From a checkpoint of a small audio captioner: log mel input.
Rows from block 3 of the audio encoder of a small audio captioner, named by matrix and row number. Rows with one number within an expert belong to one neuron, the router's apart. Each number is 128 + 32 x the weight over its row's rms, rounded and kept within 0 to 255. All counts start at 0. After the name is the row's rms in percent of the matrix's.
Before each expert's rows are labels from the 100 clips, of 14976, where the router gives the expert most weight on average: "strongest on" is what is common among them. Only what is clearly more common there than usual is listed. The data: struck, bounced, scraped and rolled objects made by modal synthesis.
# router: router (encoder.blocks.3.mlp.router.weight, 16x256, trained with AdamW), inputs 172-255
# up: expert up (encoder.blocks.3.mlp.up, 16x128x256), inputs 172-255
# down: expert down (encoder.blocks.3.mlp.down, 16x256x128, transposed), outputs 172-255

# expert 10
strongest on: striker: soft; scraping; rubber-like damping
router.10 103 [206 101 162 166 112 105  99 175 153 183 112 124 168 135 154 141 132 152 158 197 116 146  76 119 145 148 176 121 163  96 154 131 115 127 175 166 127 146 112 135 179  83 191  90 125 168  84  94 129 191 101 157 140 152 183 134 109 138 144 150  73 154 103 109 136  75 143 135  60 120 133 119 193 135 185  58  55 162 130 121 112 127 106 107]
up.4 098 [114  94 139 102 124 124  99  53 195 116 118 129 101 149 149 149  97 137  77 151 136 149 144 102 164 134 104 189  97 100 163 108 118 132 174 189 185 147  62 126 121 128  83 169 125  80 154 135 107  91 199 131 115 151  89 116  81 111 138 100 157 195 184 103 126 163 116 151  98 195 167 125 154 148 162 121 136 136  92 146 150 124 123  67]
down.4 110 [ 98 156 232 141 174 186 157  57 115 163 148  93 106 123 150  68 199 122  67 121 146  96  77 123  88 129 162 114 139 152 141 146 119 107 133 121 121 112 137 134 152 138  92 213  94 115 136 147 116  99 141 133 143  67 127 148 144  85 123 101 145 113 104 128 149 136 127 100 116  69 139  68  79 121  79 144 117 126 145 111 135 134 105 144]
up.5 104 [ 83 112  89 119 106  99 131 122 190 142 125  75  85 180 120 131 142 141 131 125 180 113 105 137 155 124 149 171  40 169 160  73  72 103 147  83 181 180 103 172 132 105 109 190 185  87 165  83 126 118 200 146 127 171 150 104  94 139 153 121 144 128 102 104 152 125  99  88 165 166 120  53 172 144 157 127 147 191  87 133  74 118  32 104]
down.5 111 [104 117 137 119 160 173 156 131  98  82 146 126 166 156 135 124 155 159 113 108  96 124 177 143 133 115 111 111  86  74 146 134 106 104 135 102 189 149 200 122 131 115 136 177 137 101 191 147  63 123 130  75 133 138 145 151 194 157 128 128  81  83 167  75 204 112 159 111 190 129 136 153 116 138 152 148 115 151 144 126 126 107 156 140]
up.6 104 [167 100  88 148 152  90 136 115 130 113 151 168 136 111 112 148 140  64 144 172 132  51 141  77 141  99 136 150 107 130  90  96 108 108 124 126 146 175 209 104  90 158 188 165  82 121 142 149 151 105 118 132 208 114 103 164 126 156  88 119 139 107 133 145 123 207 154 188 158 145  71  86 110 128 145 147 178 155 119 139 154 136 162 121]
down.6 099 [133 169 103 103 139 166 176 148  88 108 159 119 152 145 126  76 142 122 120 101 118  96 199 126  73 164  67  86  48 128 119  91  84 118 127 137 131 189 145 123 108 160  83 140 131  77 126 117 147 111 119  76 231 161 105  98 163 145 129 192 108 122 145 170 104 176 127 155 104 140 118 167 108 158 139 124 144 115 130 131 171 156 133 125]
up.7 090 [129 110 107 144 152  88  73 156 179 139 137  66 116 100 128 148 113 120 141 135 174  99 175 175 106 118 188 208 105 126 105  91  94 108  69 163  89 206 125  88 136 166 134 146 128 105  25 125 195 119 160 167  71 134 144 101 105 161 133 110  97 113 101  69 115 159  89 103 176 122 130 123 158 128 138 139 179 144 167 106 171 149  94 110]
down.7 098 [147 161 161  98 181 118 156 151 133 133 145 113 128 166 108  99 161  59  86 117 168  96  76 145  77 174 134 125  95 172 104 118 120 136 113 142  98 167 191 107  96 124 119 160 199 117 100 164 170 129  66 123 132  41 101 145  72  67 115 156 148 147 118 119 129 128 141 111 133 107 129  97 138 124 127 125 118 170  90 153 155 131  68 113]

# expert 7
strongest on: medium; ring; bar
router.7 105 [ 93 118 133  70 129 186 122 154 133 114 138  97 178 120 156 169 183  94 100 190 105 136 118 125 186 158 121 150 132 131  92 150 193  89 147 152 129 105 135 145 114 113 185 126 117 142 172 166 133 150 117 121 145  82 127 140 124 146 146 124 172 169 151 122 112 139 110 146 161 160 190 164 145 163 116 197 110 157 164  80 163 105  76 167]
up.4 087 [ 82 120 135  92 134 145 119 118 194 143 154 136 134  96 104 132 110 164 112 141 137 193 169 147 118 123  68 124  88 156 147 133 120 158 126 119 126 185 164 179 155 151  57  94 157 166  32 119 112  77 101 145 153 199  96 140 128 118 104 142  98  57 109 155  40 158 133 156 153 140 148  84 104 130 125 152 168 173 142 187 128 151 160 138]
down.4 095 [114 117 173 102 155 206  38  99 116 150 115 186 132 141 114  69  97 135 119  99 154 108 178 100 149 148  70  41 105 125 174  76 170 110 188 149 117  76  73 127 119 234 154 115 151  93 119 130 107 168 118 125  96 153 134  92 123 108 167 102 135 147 111 130 132 132 176 148  91 175 131 108  70 134 162 122 122 113 155 156  99 132 124 136]
up.5 088 [132 162 177 102 174 125 158 115 125 101 138 141 169 126 190  69 159 148 107  73 136  88 127 117 116 174 149 123  94  72 129 131 102 134 142  66 106 105 132 104 118  67 106 140  83 109 129 132 116 163 113 149  64 155 126 101 146 147 136 102 188 135 135 155 172 119 117 103 130  82 121 110 136 160 153 118 143 119  83  99 100 242 128 185]
down.5 082 [130 145  90 159 144  93 151 186  82 206 111 134 146 139 205 128 139  83 108 122 121 133 160 114 146 171 123 170 140  86 109 126  94 121 126 142 182 107 132 163  44 134 177 134  90 162 187 166 113 133 105 169  89 112  89 113  92  84 125  98 149 112  77 105 102 122 125 122  80 126 178 159 101 172 108 158 102 123 148 166 115 155 127 132]
up.6 111 [112 162 108  73 167 150 161  80 116 140 120  81 145 143 137 123 121 107 147 192 182 134 107  82 118 154 113 129 188 129 104 160 132 101  95 114 163 124 126 122 133  97  70 136 141 188 193 104  60 139  36 102 104 211  81 147 140 179 163  78 138 141 159 166 149 112  79 120 131 133 118 115 171 139 122 111 119 107 103 136 164 155  75 137]
down.6 101 [146  85 129 104 125  22 127 154 134 115 140 116 195 140 131 158  83 141 117 152  91  91 140 141 141 109  96  97 128 118 164 140 149 126 223 161 147 138 150  42  92 111 179 109 122 119 111 121 193 137 143  91  81 107 131 213  79 121 110 146 156  80 128  89 140 103 170 115 167 140 106 141 151 141 144  95 121  88  89 154 146 177 114 106]
up.7 112 [144 155 162 123 115 158 118 165 135 105 142 108 156 116 149  89  85  83 155 148 104 134 164 134  81 143 135 141  90 133 129  99 175 124 154 115 134 121 127 154 126 115  81 100 142  93 157  96 123 100  97 144 119 178 157 189 146 200 155 167 115 154 128 131 124 147 100 141  97 125  54 102 103 144  95 151  65 168  52 127 141 122 133 128]
down.7 114 [117 174 101 193 106 162 128 141 101 104 148 121 131  79  96 140 128 109  95 161 153 117 166 134 105 130 102  90 111 163  84 127 162 152 125  93 110 123  82 117 146  51  97 140 162 123 125 137 142 136 127 132 128 130 112 125 148  72  77 169 132  72 107  80 125 119 136 161 126 118 116 112 193  81 113  98 128 111 105 153  86 205 117 163]

# expert 1
strongest on: steel-like damping; clamped rod
router.1 072 [ 81 125 109 147 111 110 171  83 117 138 131 125 143 114 143 111  83 112 111  45  91 146 179 185 133 146 167 110 139 121 131 132 150 149 102 164  66  87 101  80  85 124 145 102 103 123 127 124  99 165  83 135 139 184 136 193  56 142 110 131 160 157 133 113 103 146 171 175 172  93 107 181  93 108 113 146  74 155 133 153 121 107 160 104]
up.28 080 [154 109  91 112  88  88 169 102 122 132 137 103 106  91 114 103 127  64 120 100  85 150  91 149 105 132 154 123 153 141 184 157 153 150 105 117 171  56  82  97 143  67 173 122 157  86 103 142 168 119 196 102 120  65 174 138 164  94 140 197  78 101 103 134 114  99 155 121 154 113 156 104 193 142 147 189 110 194 215 198 120 145 114 124]
down.28 085 [159 131  98  55 124 141  80 102  78 150 117 147 114 128 125 122 122 134 132 117 140 125 103 107 119  93 171 154 124 155  98  70 145 185  98 167 102 155 179  87  77 145 147 158  57 138  93 110 118 100 162 168 186 171 190 134 134 109 135 153 120 146 145 132 155 155 107 115 113  94 132 150 135 121 108 176  64 160 146 115  94 141 144 184]
up.29 140 [129 105 120  93 115 134 135 124 145 139 144 162 141  69 155 138 115  95 134 136 117 136  93 124  92 121 129 151 156 109 179 115  96 229 112 147 180  83 155 156 144 115 120 150 164  91 159 126 143 117 160 104 165 148 136 134 130 111 124  80  96 155 145  95  85 101 119 123 147 169 207 139 115  71  93 136 139  71 145 145 156 120 146 116]
down.29 133 [138 198 140 191 117 164 132 150 164 166 177 138 159 133  74  91 177 142 124 113 185 160 113 132  68 107 120  98 132 138 117  93 143 169 127 218 147 105 105 136 103 132  86 160 201 157 142 146 139 107 164 124 162 133 128  83 117 165 115 112 180 164 137  72 121  97 105 102 147 110 146  99 176  78 184 138  99 166 103 122 103 109 126  79]
up.30 109 [186 121 174  97  98 183 102 138 121 109 110 141 149  98 191  93 143 173  95  90 136 157 130 117 113  97  90 102  91  73 163 138 138  86 113 124 148 121 118 117 200 141 106 136 180  99  46 145 143 150 147  95 169 154 111  79 166  89 132  88  93 123 127 112 157  96  95 165 126 141 140  87 188 109 106 158 119 112 190  97 118  84 100 146]
down.30 105 [153 129 101 159 131 172 121 159 192  92  87 157  51 149  73  85 178  93 168 146 176 155 121 151 160 105 125 119 140 152 144 123  63 134 160  97  99 177 163 116 133 119 130 101 148 149 117 168 168 150 161  85 150 103 161 159 170 148 146 124 102 133 110 103 114 193  85 181 119 151 161  95 116 110  94 108 122 133 157 116 112 173 109 150]
up.31 068 [161 141 220 152 106 144 132 111 156  65 141 130 158 137 124 129 200 107 147  97 175  89 103  58 123 143 115 164 130 135 104 114 152 131 144  59 130 157 114 128 193 158 103 131 110 135 173  30 203 166 165 164  55 150 152 121 143 136 145 104 109 140  92 193 117  70 152  73 102  97 121 150 125 134 166 116 146 117 159  88  84 112 105 147]
down.31 082 [193  81 137 107 181  76 136 152 202 164 125 111  85 128 130 101 118 155 160 176  66 114 144 130 164 124 101  67 102 115 150 112 134 140 175 123 155  95 142 110 110 113 113 116 102  92 102 144 104  82 134 111 210 109  99 101 129 113 124 161 136 118 117  97 138 152 116 205 124 163 155  83 132 152 177 102 114 112 119 117 145 179 204 119]

# expert 6
strongest on: mains hum; one hit
router.6 105 [145  86 140 110 105 117 205 130 108 152 146  88 163 157  42  67 151 126 108 113  95 152  72  82 159 138 148 183 137 115 125  80 102 170 144 117 139 100 144  99 169 134 197 168 148  91 133 102 114  58 203 184  97 147 145 127 176 129 175 151 114 125  98 127 148 117 172  76 106 109 168 146 173  86  98 114 100 145 149 143 133 108 141  73]
up.4 106 [108 138 120 165  57 134 125 156 131 157 105 124 136 118 121 191 121 130 116 147 145 126 128 132 109 157 137 133 130 127 117 154 110  58  95 121 193 121 134  84  87 138 118 155  75 114  82 132 102 137 128 103 153 173  59  77 128 171 156 106 119  86 151 102 125 120  99  92 146 106 169 128 176  92 122 170 152 147  94 129 165 172  99 134]
down.4 100 [131  86 141 115 149 115 146  97 112 118  65 109 152 136 106 125  79 173 101 127 139 191 142 114 105 127 128 108 162 120 143 135 151 134  98 102 106 137 138 106 145 128 145 208 150 116 154  97 132 157 169 129 106  72  94 124 107 134 121 140  87 139 125 106 148 115 145 173 113  97 188 166  52 101  80 135  89 128 123  94  79  78 137 158]
up.5 081 [124 140  58 136 131 125 162  51  93 112 117 127 138 130 152 106 176 132 115  60 139 151 140 100 133  81 150 123 113 180 159 185 135 108  71 123 110  92 119 113  91 191  93 106 151 108  72 115 139 156  57 172 141 116 124  66  60 139  96 114 106  98 133 138 170  74 105 160 108  36 128 118 115  92  99  96 142  59 136 144  27 142 107 164]
down.5 079 [124 181 134 142 131  82 145 139 126  97  94  75 103 124  88 109  92 106 173 123 134 139 194 162 136 136 110 126 138 139  71 121 154 106 140 151 126  69 104 105  80 204 115  75  93 204 195 163 161  91 202 111 100 110 133 205 151 172  98 170  88 114 140 162 173 116 143 132 103 140 133  98 183 166 140 168  85 150 101 146 138 114 109  76]
up.6 110 [141 151 115 161 120 190 124  97 114 151 162 116  77 142 111 167 134 101 145  60 132 131  88  98 130  90 148  70  76  81 167 185 140 158 148 169 159 182  77 169 160 150 146 173 135 111 112  95  93  51  95 156 123 140  97  77 135 170 150 118 108 186 103 159 125  56  73 151 142 150 218 147 183 143 134 165 139 109 135 107 102 138 115 119]
down.6 109 [164 164 145 134 130 114 139 120 137  97  95 103 183  65 168  91 134 133 111 161 120  98  94 171 130 138 135 185 157 124 190  87 104 108 153  98 105  59 155  83 193 114 116  61 149 131 154 111 166 118  60 150  61 105 190  85 131 134 136  97 113  98 141 180 107 128 102 101  88 147 144  50 147 155 126  95 146 144 206 100 147 143 157 108]
up.7 101 [139 128 121 142 134 136 153 131 125 144  92 129 189 164  70 130 174 101 137 127 158 132  81 128 110 185  86 121 130 174 126  57 163 139 117 128 142  66 159 126 144  80  88 136 117  94 127 132 144 137 112  88 102  65  96 140 171 142  86 156 120 117 146 146 157  82 136  79 136 114 142 156 151 122 149 156 165  78 121  97 104 128  99  80]
down.7 101 [136 132 122 145 151 158 131 101 161 155  81 132 106 115  92 139 105 164 136 106  78 124 106 118 116  95 166 100 122 110  65 109 101  98 128 140 113 191 148 173 116 137 165 205 116 137 132  64 134 141 120 168 105 132 155 133 173 131 135 175 125  95 120 171 175 166 167 104  88 110 118 142 139 132  67 151 179  61  93 138 132 137 136 147]